From a checkpoint of a small contrastive audio-text model.
Model: log mel input, encoder arch jasper, encoder norm batchnorm, encoder activation silu, text encoder width 320, text encoder activation squared_relu.
Training: normuon at rate 0.0051, batches of 512.
Data: 39062 training examples, 119.3 epochs.
Rows from block 3 of the audio encoder of a small contrastive audio-text model, named by matrix and row number. Rows with one number belong to one channel. Each number is 50 + 12 x the weight over its row's rms, rounded and kept within 0 to 99. All counts start at 0. After the name is the row's rms in percent of the matrix's.
After each channel's rows are labels from the 100 clips, of 14848, where the channel reaches its highest value: "peak on" is the class under the peak; "loudest band" is the band of the loudest frequency at the time of the peak. Only what is clearly more common there than usual is listed. The data: babble in 24 made-up languages, each with its own sounds, syllables and stress or tones, from a formant synthesiser. In brackets: how many of the 100.
# convs0: first width-11 conv (encoder.blocks.3.convs.0.weight, 128x128x11, each kernel summed), inputs 0-127
# convs1: second width-11 conv (encoder.blocks.3.convs.1.weight, 128x128x11, transposed, each kernel summed), outputs 0-127

convs0.55 094:49 58 60 49 54 47 19 77 33 52 50 44 59 32 56 67 47 57 41 42 32 44 48 66 50 30 33 49 51 54 14 60 55 45 58 51 54 34 49 53 38 57 54 57 56 40 57 46 49 55 61 59 51 66 38 51 36 56 47 42 52 40 54 71 39 45 44 40 50 56 45 45 46 36 35 37 17 48 41 44 32 58 52 43 49 53 52 37 64 56 47 48 39 59 43 51 60 52 51 39 38 57 43 25 37 39 58 49 47 45 60 22 25 34 55 37 53 45 19 50 39 49 24 24 67 62 74 56
convs1.55 083:44 59 48 65 56 55 42 44 34 50 57 36 40 38 42 42 40 41 44 40 33 65 71 48 53 41 61 36 53 50 72 33 51 54 45 62 57 46 59 48 46 51 49 67 66 44 53 40 48 20 33 42 53 54 58 48 56 63 74 75 44 54 42 50 57 32 52 52 46 53 51 46 33 37 43 43 47 38 30 56 43 66 49 58 76 39 44 29 41 43 51 50 50 74 44 39 59 44 44 57 29 42 78 56 41 66 60 49 58 55 54 35 75 35 68 36 47 66 22 54 62 57 65 78 52 64 37 33
peak on: /aɪ/ (26)
loudest band: 500 to 1000 Hz (59)

convs0.118 102:45 39 35 46 44 44 58 48 49 55 42 61 56 47 38 39 43 51 32 35 27 46 67 71 40 61 44 47 36 44 45 32 65 22 65 35 52 36 51 58 42 61 55 51 34 70 41 41 17 31 45 40 38 53 34 50 47 41 43 48 55 32 53 65 41 54 42 44 38 29 37 37 18 42 25 47 33 36 45 53 26 44 61 61 55 53 42 43 52 55 49 61 62 56 45 28 50 56 35 46 44 49 37 34 44 37 43 52 27 56 46 44 43 55 63 47 54 48 69 69 49 34 23 53 67 55 58 45
convs1.118 085:55 44 65 59 44 44 49 63 60 42 33 47 43 61 52 51 46 25 42 50 51 56 53 46 59 49 44 66 54 33 37 43 40 48 45 43 56 67 57 54 24 39 24 51 63 49 55 25 43 53 61 54 36 64 34 42 51 53 40 36 53 46 46 40 78 49 62 52 58 24 52 31 43 40 92 41 46 46 59 56 56 34 42 31 46 85 52 60 41 54 52 25 41 79 65 49 52 33 59 43 63 46 48 33 50 43 49 43 28 46 56 50 33 46 46 60 52 59 42 67 46 44 59 37 51 49 36 64
peak on: /tʃ/ (45)
loudest band: 2000 to 4000 Hz (61)

convs0.96 093:42 47 39 56 48 51 25 43 59 41 47 63 36 46 49 53 42 42 52 40 47 32 69 52 64 45 49 45 37 42 44 49 71 39 50 45 49 52 30 47 42 44 57 40 46 41 42 54 72 60 42 64 62 24 43 60 52 53 48 46 45 40 41 41 52 39 44 37 44 38 37 55 45 39 48 56 73 56 60 48 58 18 42 36 53 36 50 45 29 53 02 54 28 59 31 44 64 46 66 49 34 57 45 50 56 53 61 70 74 70 46 26 57 51 44 74 21 59 38 57 55 55 61 53 50 39 42 37
convs1.96 091:45 62 44 62 47 56 61 30 35 85 72 56 43 57 56 53 56 52 51 43 48 49 35 37 65 52 44 42 56 56 37 37 58 53 59 54 49 44 58 45 39 43 36 41 58 54 56 53 54 46 21 58 60 44 62 56 43 53 44 48 29 44 38 57 39 67 38 58 42 50 38 58 48 46 36 53 51 64 56 62 31 59 65 59 53 51 31 36 56 35 63 55 39 57 41 42 40 43 64 56 23 54 71 53 38 47 33 40 80 57 60 54 65 41 26 19 35 45 44 59 69 55 59 26 77 44 68 61
peak on: /ɑ/ (38)
loudest band: 1000 to 2000 Hz (34)

convs0.12 091:27 57 47 57 49 50 52 66 60 49 48 51 56 48 61 44 27 77 42 53 34 28 61 40 65 40 36 56 45 35 48 65 69 46 51 42 21 40 56 67 52 50 54 45 59 55 43 61 44 31 42 51 52 43 50 52 47 65 31 43 51 37 46 59 59 52 25 51 41 25 64 25 32 47 37 42 37 41 55 35 56 53 54 44 73 44 64 53 46 62 38 49 40 34 57 37 29 49 26 44 39 42 56 34 53 29 30 34 49 54 55 15 72 39 48 69 49 44 56 64 46 49 40 39 50 52 47 53
convs1.12 086:36 41 49 82 39 47 62 74 47 41 57 63 43 70 37 37 62 52 51 58 61 54 48 60 81 46 55 68 53 53 57 26 39 54 67 57 62 64 64 54 36 50 50 62 37 45 54 51 47 47 54 45 45 44 33 27 63 50 67 46 53 51 70 54 37 37 62 50 44 39 32 57 44 36 57 44 63 63 36 56 57 43 69 60 27 46 57 46 34 74 45 55 50 22 58 64 42 48 40 34 54 56 56 54 28 28 63 44 67 45 46 40 43 57 63 75 44 54 55 43 41 68 58 24 50 46 53 38
peak on: /aɪ/ (41); /aʊ/ (26)
loudest band: 500 to 1000 Hz (80)

convs0.95 113:35 45 64 50 56 33 45 47 28 48 44 49 21 50 48 57 49 57 50 35 46 52 41 45 37 49 49 46 31 40 51 33 79 37 35 50 48 38 56 45 44 55 64 65 58 64 55 47 40 44 67 52 66 66 47 46 46 37 53 44 54 48 56 38 59 42 64 12 58 69 61 53 59 32 32 34 37 43 44 54 46 33 55 59 49 44 53 39 48 60 38 46 35 51 48 57 54 57 53 53 47 30 49 42 37 77 46 49 66 04 60 38 50 44 50 66 53 48 22 43 20 47 41 43 40 37 55 44
convs1.95 094:44 51 50 29 49 37 07 60 59 51 61 39 49 61 62 30 48 48 56 55 70 69 45 31 20 58 35 64 38 33 51 70 39 35 57 49 61 53 48 69 51 55 28 59 36 42 29 62 55 43 42 48 38 45 47 44 39 45 41 47 37 50 55 39 27 58 55 50 45 41 40 51 45 71 55 33 53 65 61 62 49 48 42 40 54 73 47 43 42 53 40 69 64 52 63 49 48 54 49 44 50 51 50 30 17 49 42 65 56 40 54 60 57 39 64 65 51 64 63 54 63 70 55 63 38 59 66 44
peak on: /ɑ/ (30)
loudest band: 500 to 1000 Hz (55)

convs0.3 107:30 52 51 44 47 54 39 41 59 59 38 48 48 50 42 53 44 48 36 41 18 41 60 52 45 56 35 35 37 31 46 44 62 51 59 29 53 37 68 57 52 55 48 47 66 42 32 50 52 55 50 50 48 42 51 38 37 48 26 34 60 46 42 49 44 54 50 60 49 28 37 38 50 53 21 50 48 44 60 46 69 50 46 41 53 57 66 54 44 38 38 35 45 41 60 51 66 37 44 43 28 54 45 45 52 48 49 37 55 49 45 00 28 41 49 60 35 32 22 48 49 45 63 35 60 49 44 58
convs1.3 088:34 49 46 45 43 48 57 46 44 45 71 43 62 38 47 60 33 56 62 73 49 60 43 59 46 66 63 62 31 66 59 64 38 47 39 53 41 36 55 31 56 38 37 32 40 80 49 65 57 51 49 37 70 38 26 49 65 75 45 59 68 38 51 58 52 44 59 35 50 44 38 65 42 85 49 33 31 43 58 44 60 48 48 45 47 31 43 39 46 48 51 59 76 32 24 55 67 41 38 54 46 58 43 58 62 56 56 57 66 52 59 42 58 66 38 35 58 53 54 47 41 53 57 48 36 36 64 31
peak on: /tʃ/ (58)
loudest band: 2000 to 4000 Hz (64)

convs0.67 083:45 40 56 53 49 57 42 48 40 58 58 60 31 55 47 39 30 59 40 40 22 59 65 82 30 57 35 60 32 44 55 53 59 16 50 59 23 27 49 64 51 40 47 56 53 39 56 47 44 43 45 53 40 36 41 58 37 56 45 43 47 46 59 50 50 51 47 58 45 33 44 35 29 54 43 50 65 51 46 35 08 37 36 36 35 61 56 33 54 46 40 51 43 46 61 47 45 53 55 41 34 41 44 52 27 50 24 44 50 42 53 42 34 39 42 58 47 30 26 53 35 42 56 46 73 47 45 45
convs1.67 087:63 39 48 54 42 52 50 41 55 63 48 47 37 29 36 50 57 54 52 46 58 43 63 44 31 36 55 65 36 53 43 41 66 43 50 53 64 41 52 65 57 54 45 61 39 41 36 43 48 40 56 51 44 42 58 28 62 41 49 60 59 42 32 61 56 55 44 40 65 43 47 28 43 47 44 53 47 31 52 47 60 60 49 70 57 69 36 28 32 61 58 32 44 32 60 43 75 54 30 51 40 76 57 38 42 57 81 34 41 46 32 64 36 62 41 36 49 51 43 64 23 41 06 57 63 57 46 55
peak on: /aɪ/ (62); /ɔɪ/ (37)
loudest band: 500 to 1000 Hz (71)

convs0.33 120:61 71 59 54 50 39 25 49 40 37 30 48 59 53 48 42 34 53 51 66 33 30 37 63 65 53 57 17 36 38 37 60 63 43 49 51 45 42 51 52 51 50 51 46 36 47 55 52 67 34 51 52 40 57 48 33 22 55 40 47 49 52 64 31 66 65 51 32 56 58 63 50 54 63 28 51 43 37 49 59 41 53 50 60 36 53 53 28 43 44 41 51 47 55 49 40 44 53 41 68 37 47 64 49 54 42 70 55 63 13 60 27 31 39 33 61 38 35 41 32 56 56 58 30 66 69 46 60
convs1.33 098:56 27 43 48 53 49 18 42 53 63 71 50 33 60 51 48 53 65 63 36 46 50 29 31 51 46 63 62 33 53 46 18 32 53 55 49 53 54 53 32 46 40 63 44 48 58 32 71 60 48 67 65 52 49 49 29 27 45 68 47 42 39 38 59 24 62 47 38 58 57 49 55 60 50 49 46 47 53 66 54 51 25 51 36 60 60 56 45 68 49 45 28 66 42 55 46 53 32 52 63 66 61 41 47 50 41 44 24 68 49 39 52 52 44 44 49 58 52 75 30 54 61 54 75 65 39 57 51
peak on: /tʃ/ (26); /u/ (25)
loudest band: 250 to 500 Hz (60)

convs0.40 101:62 58 57 61 42 46 45 52 57 53 27 60 41 53 54 33 50 59 52 65 62 45 42 55 74 26 45 28 48 63 44 47 31 92 54 50 38 33 32 47 47 64 65 55 57 50 37 69 54 54 58 54 48 66 42 56 42 68 51 58 51 57 47 51 79 60 61 63 60 40 50 65 56 60 74 43 38 53 60 46 59 22 58 49 46 59 41 32 66 50 39 53 55 46 44 39 29 50 42 42 36 44 56 66 70 40 58 41 84 43 54 55 68 42 40 51 48 52 47 44 71 46 67 46 45 56 38 68
convs1.40 101:56 45 44 61 63 55 45 65 52 45 72 48 52 63 42 46 56 53 38 32 70 50 47 27 88 51 64 47 49 25 60 37 58 37 72 51 53 43 63 39 30 42 27 46 37 42 62 48 35 49 54 59 52 64 39 34 58 44 37 44 48 48 34 40 37 48 48 42 65 39 89 59 26 43 40 58 32 35 50 58 54 54 57 60 58 50 66 48 31 50 49 44 56 46 56 46 42 40 65 49 54 65 47 58 47 52 42 40 75 64 46 70 55 40 46 60 52 66 53 52 62 28 50 55 73 47 67 36
peak on: /tʃ/ (47); /ts/ (28)
loudest band: 2000 to 4000 Hz (55); 4000 to 8000 Hz (35)

convs0.53 116:54 45 50 39 57 52 29 57 44 38 37 48 61 62 59 51 43 42 54 60 58 37 41 73 59 58 41 27 67 52 27 34 37 55 73 28 53 35 45 46 54 49 50 49 41 47 51 46 60 65 44 50 45 54 38 58 46 45 43 47 45 54 45 46 58 66 49 49 55 32 41 38 50 50 04 47 40 40 62 46 45 72 36 65 56 46 51 38 25 61 43 44 21 44 49 35 65 49 40 44 39 49 64 56 57 35 51 52 53 55 52 41 14 42 59 46 40 26 38 36 70 38 29 38 69 58 52 44
convs1.53 099:69 39 50 35 50 43 55 45 67 49 44 44 36 62 54 42 50 45 38 52 52 63 61 44 35 57 51 36 66 46 43 83 49 55 57 25 41 30 52 34 46 48 37 43 73 78 46 43 63 41 45 64 31 59 62 33 48 43 46 58 32 53 43 45 59 53 45 46 59 39 24 54 38 58 72 63 61 50 34 65 54 57 56 21 42 40 42 41 52 58 30 79 47 66 61 65 47 49 50 42 73 44 58 39 32 48 46 51 45 32 34 61 46 48 61 44 30 55 67 41 55 46 58 50 43 63 29 63
peak on: /aɪ/ (43)
loudest band: 500 to 1000 Hz (55)

convs0.13 095:49 28 46 42 45 53 49 38 52 30 52 43 17 35 47 50 46 29 50 35 45 47 60 69 33 44 41 37 33 43 46 53 59 59 63 32 11 49 42 50 44 43 54 55 57 77 44 39 36 49 55 47 49 44 56 46 54 33 42 46 35 57 38 50 61 60 41 45 54 25 33 45 59 41 26 40 49 42 27 48 41 24 35 57 47 55 37 50 48 48 29 58 37 41 36 59 54 54 61 48 61 53 46 37 34 53 35 45 29 28 51 36 44 51 57 66 55 25 34 38 46 55 44 36 67 48 63 40
convs1.13 087:48 39 59 49 33 41 34 34 64 54 63 51 43 46 54 60 40 51 32 41 31 37 56 55 16 21 49 40 54 54 29 41 68 49 44 35 51 18 56 61 55 53 38 49 69 37 69 45 41 35 52 40 55 46 55 63 57 43 60 60 33 51 41 44 61 59 38 47 46 40 64 75 44 54 51 53 57 39 26 53 50 57 20 35 53 61 28 47 45 59 91 50 46 62 35 67 44 37 39 45 59 49 46 52 58 33 36 55 45 49 50 62 50 56 41 47 49 43 37 41 43 37 49 48 61 53 49 73
peak on: /aɪ/ (53)
loudest band: 500 to 1000 Hz (61); 1000 to 2000 Hz (25)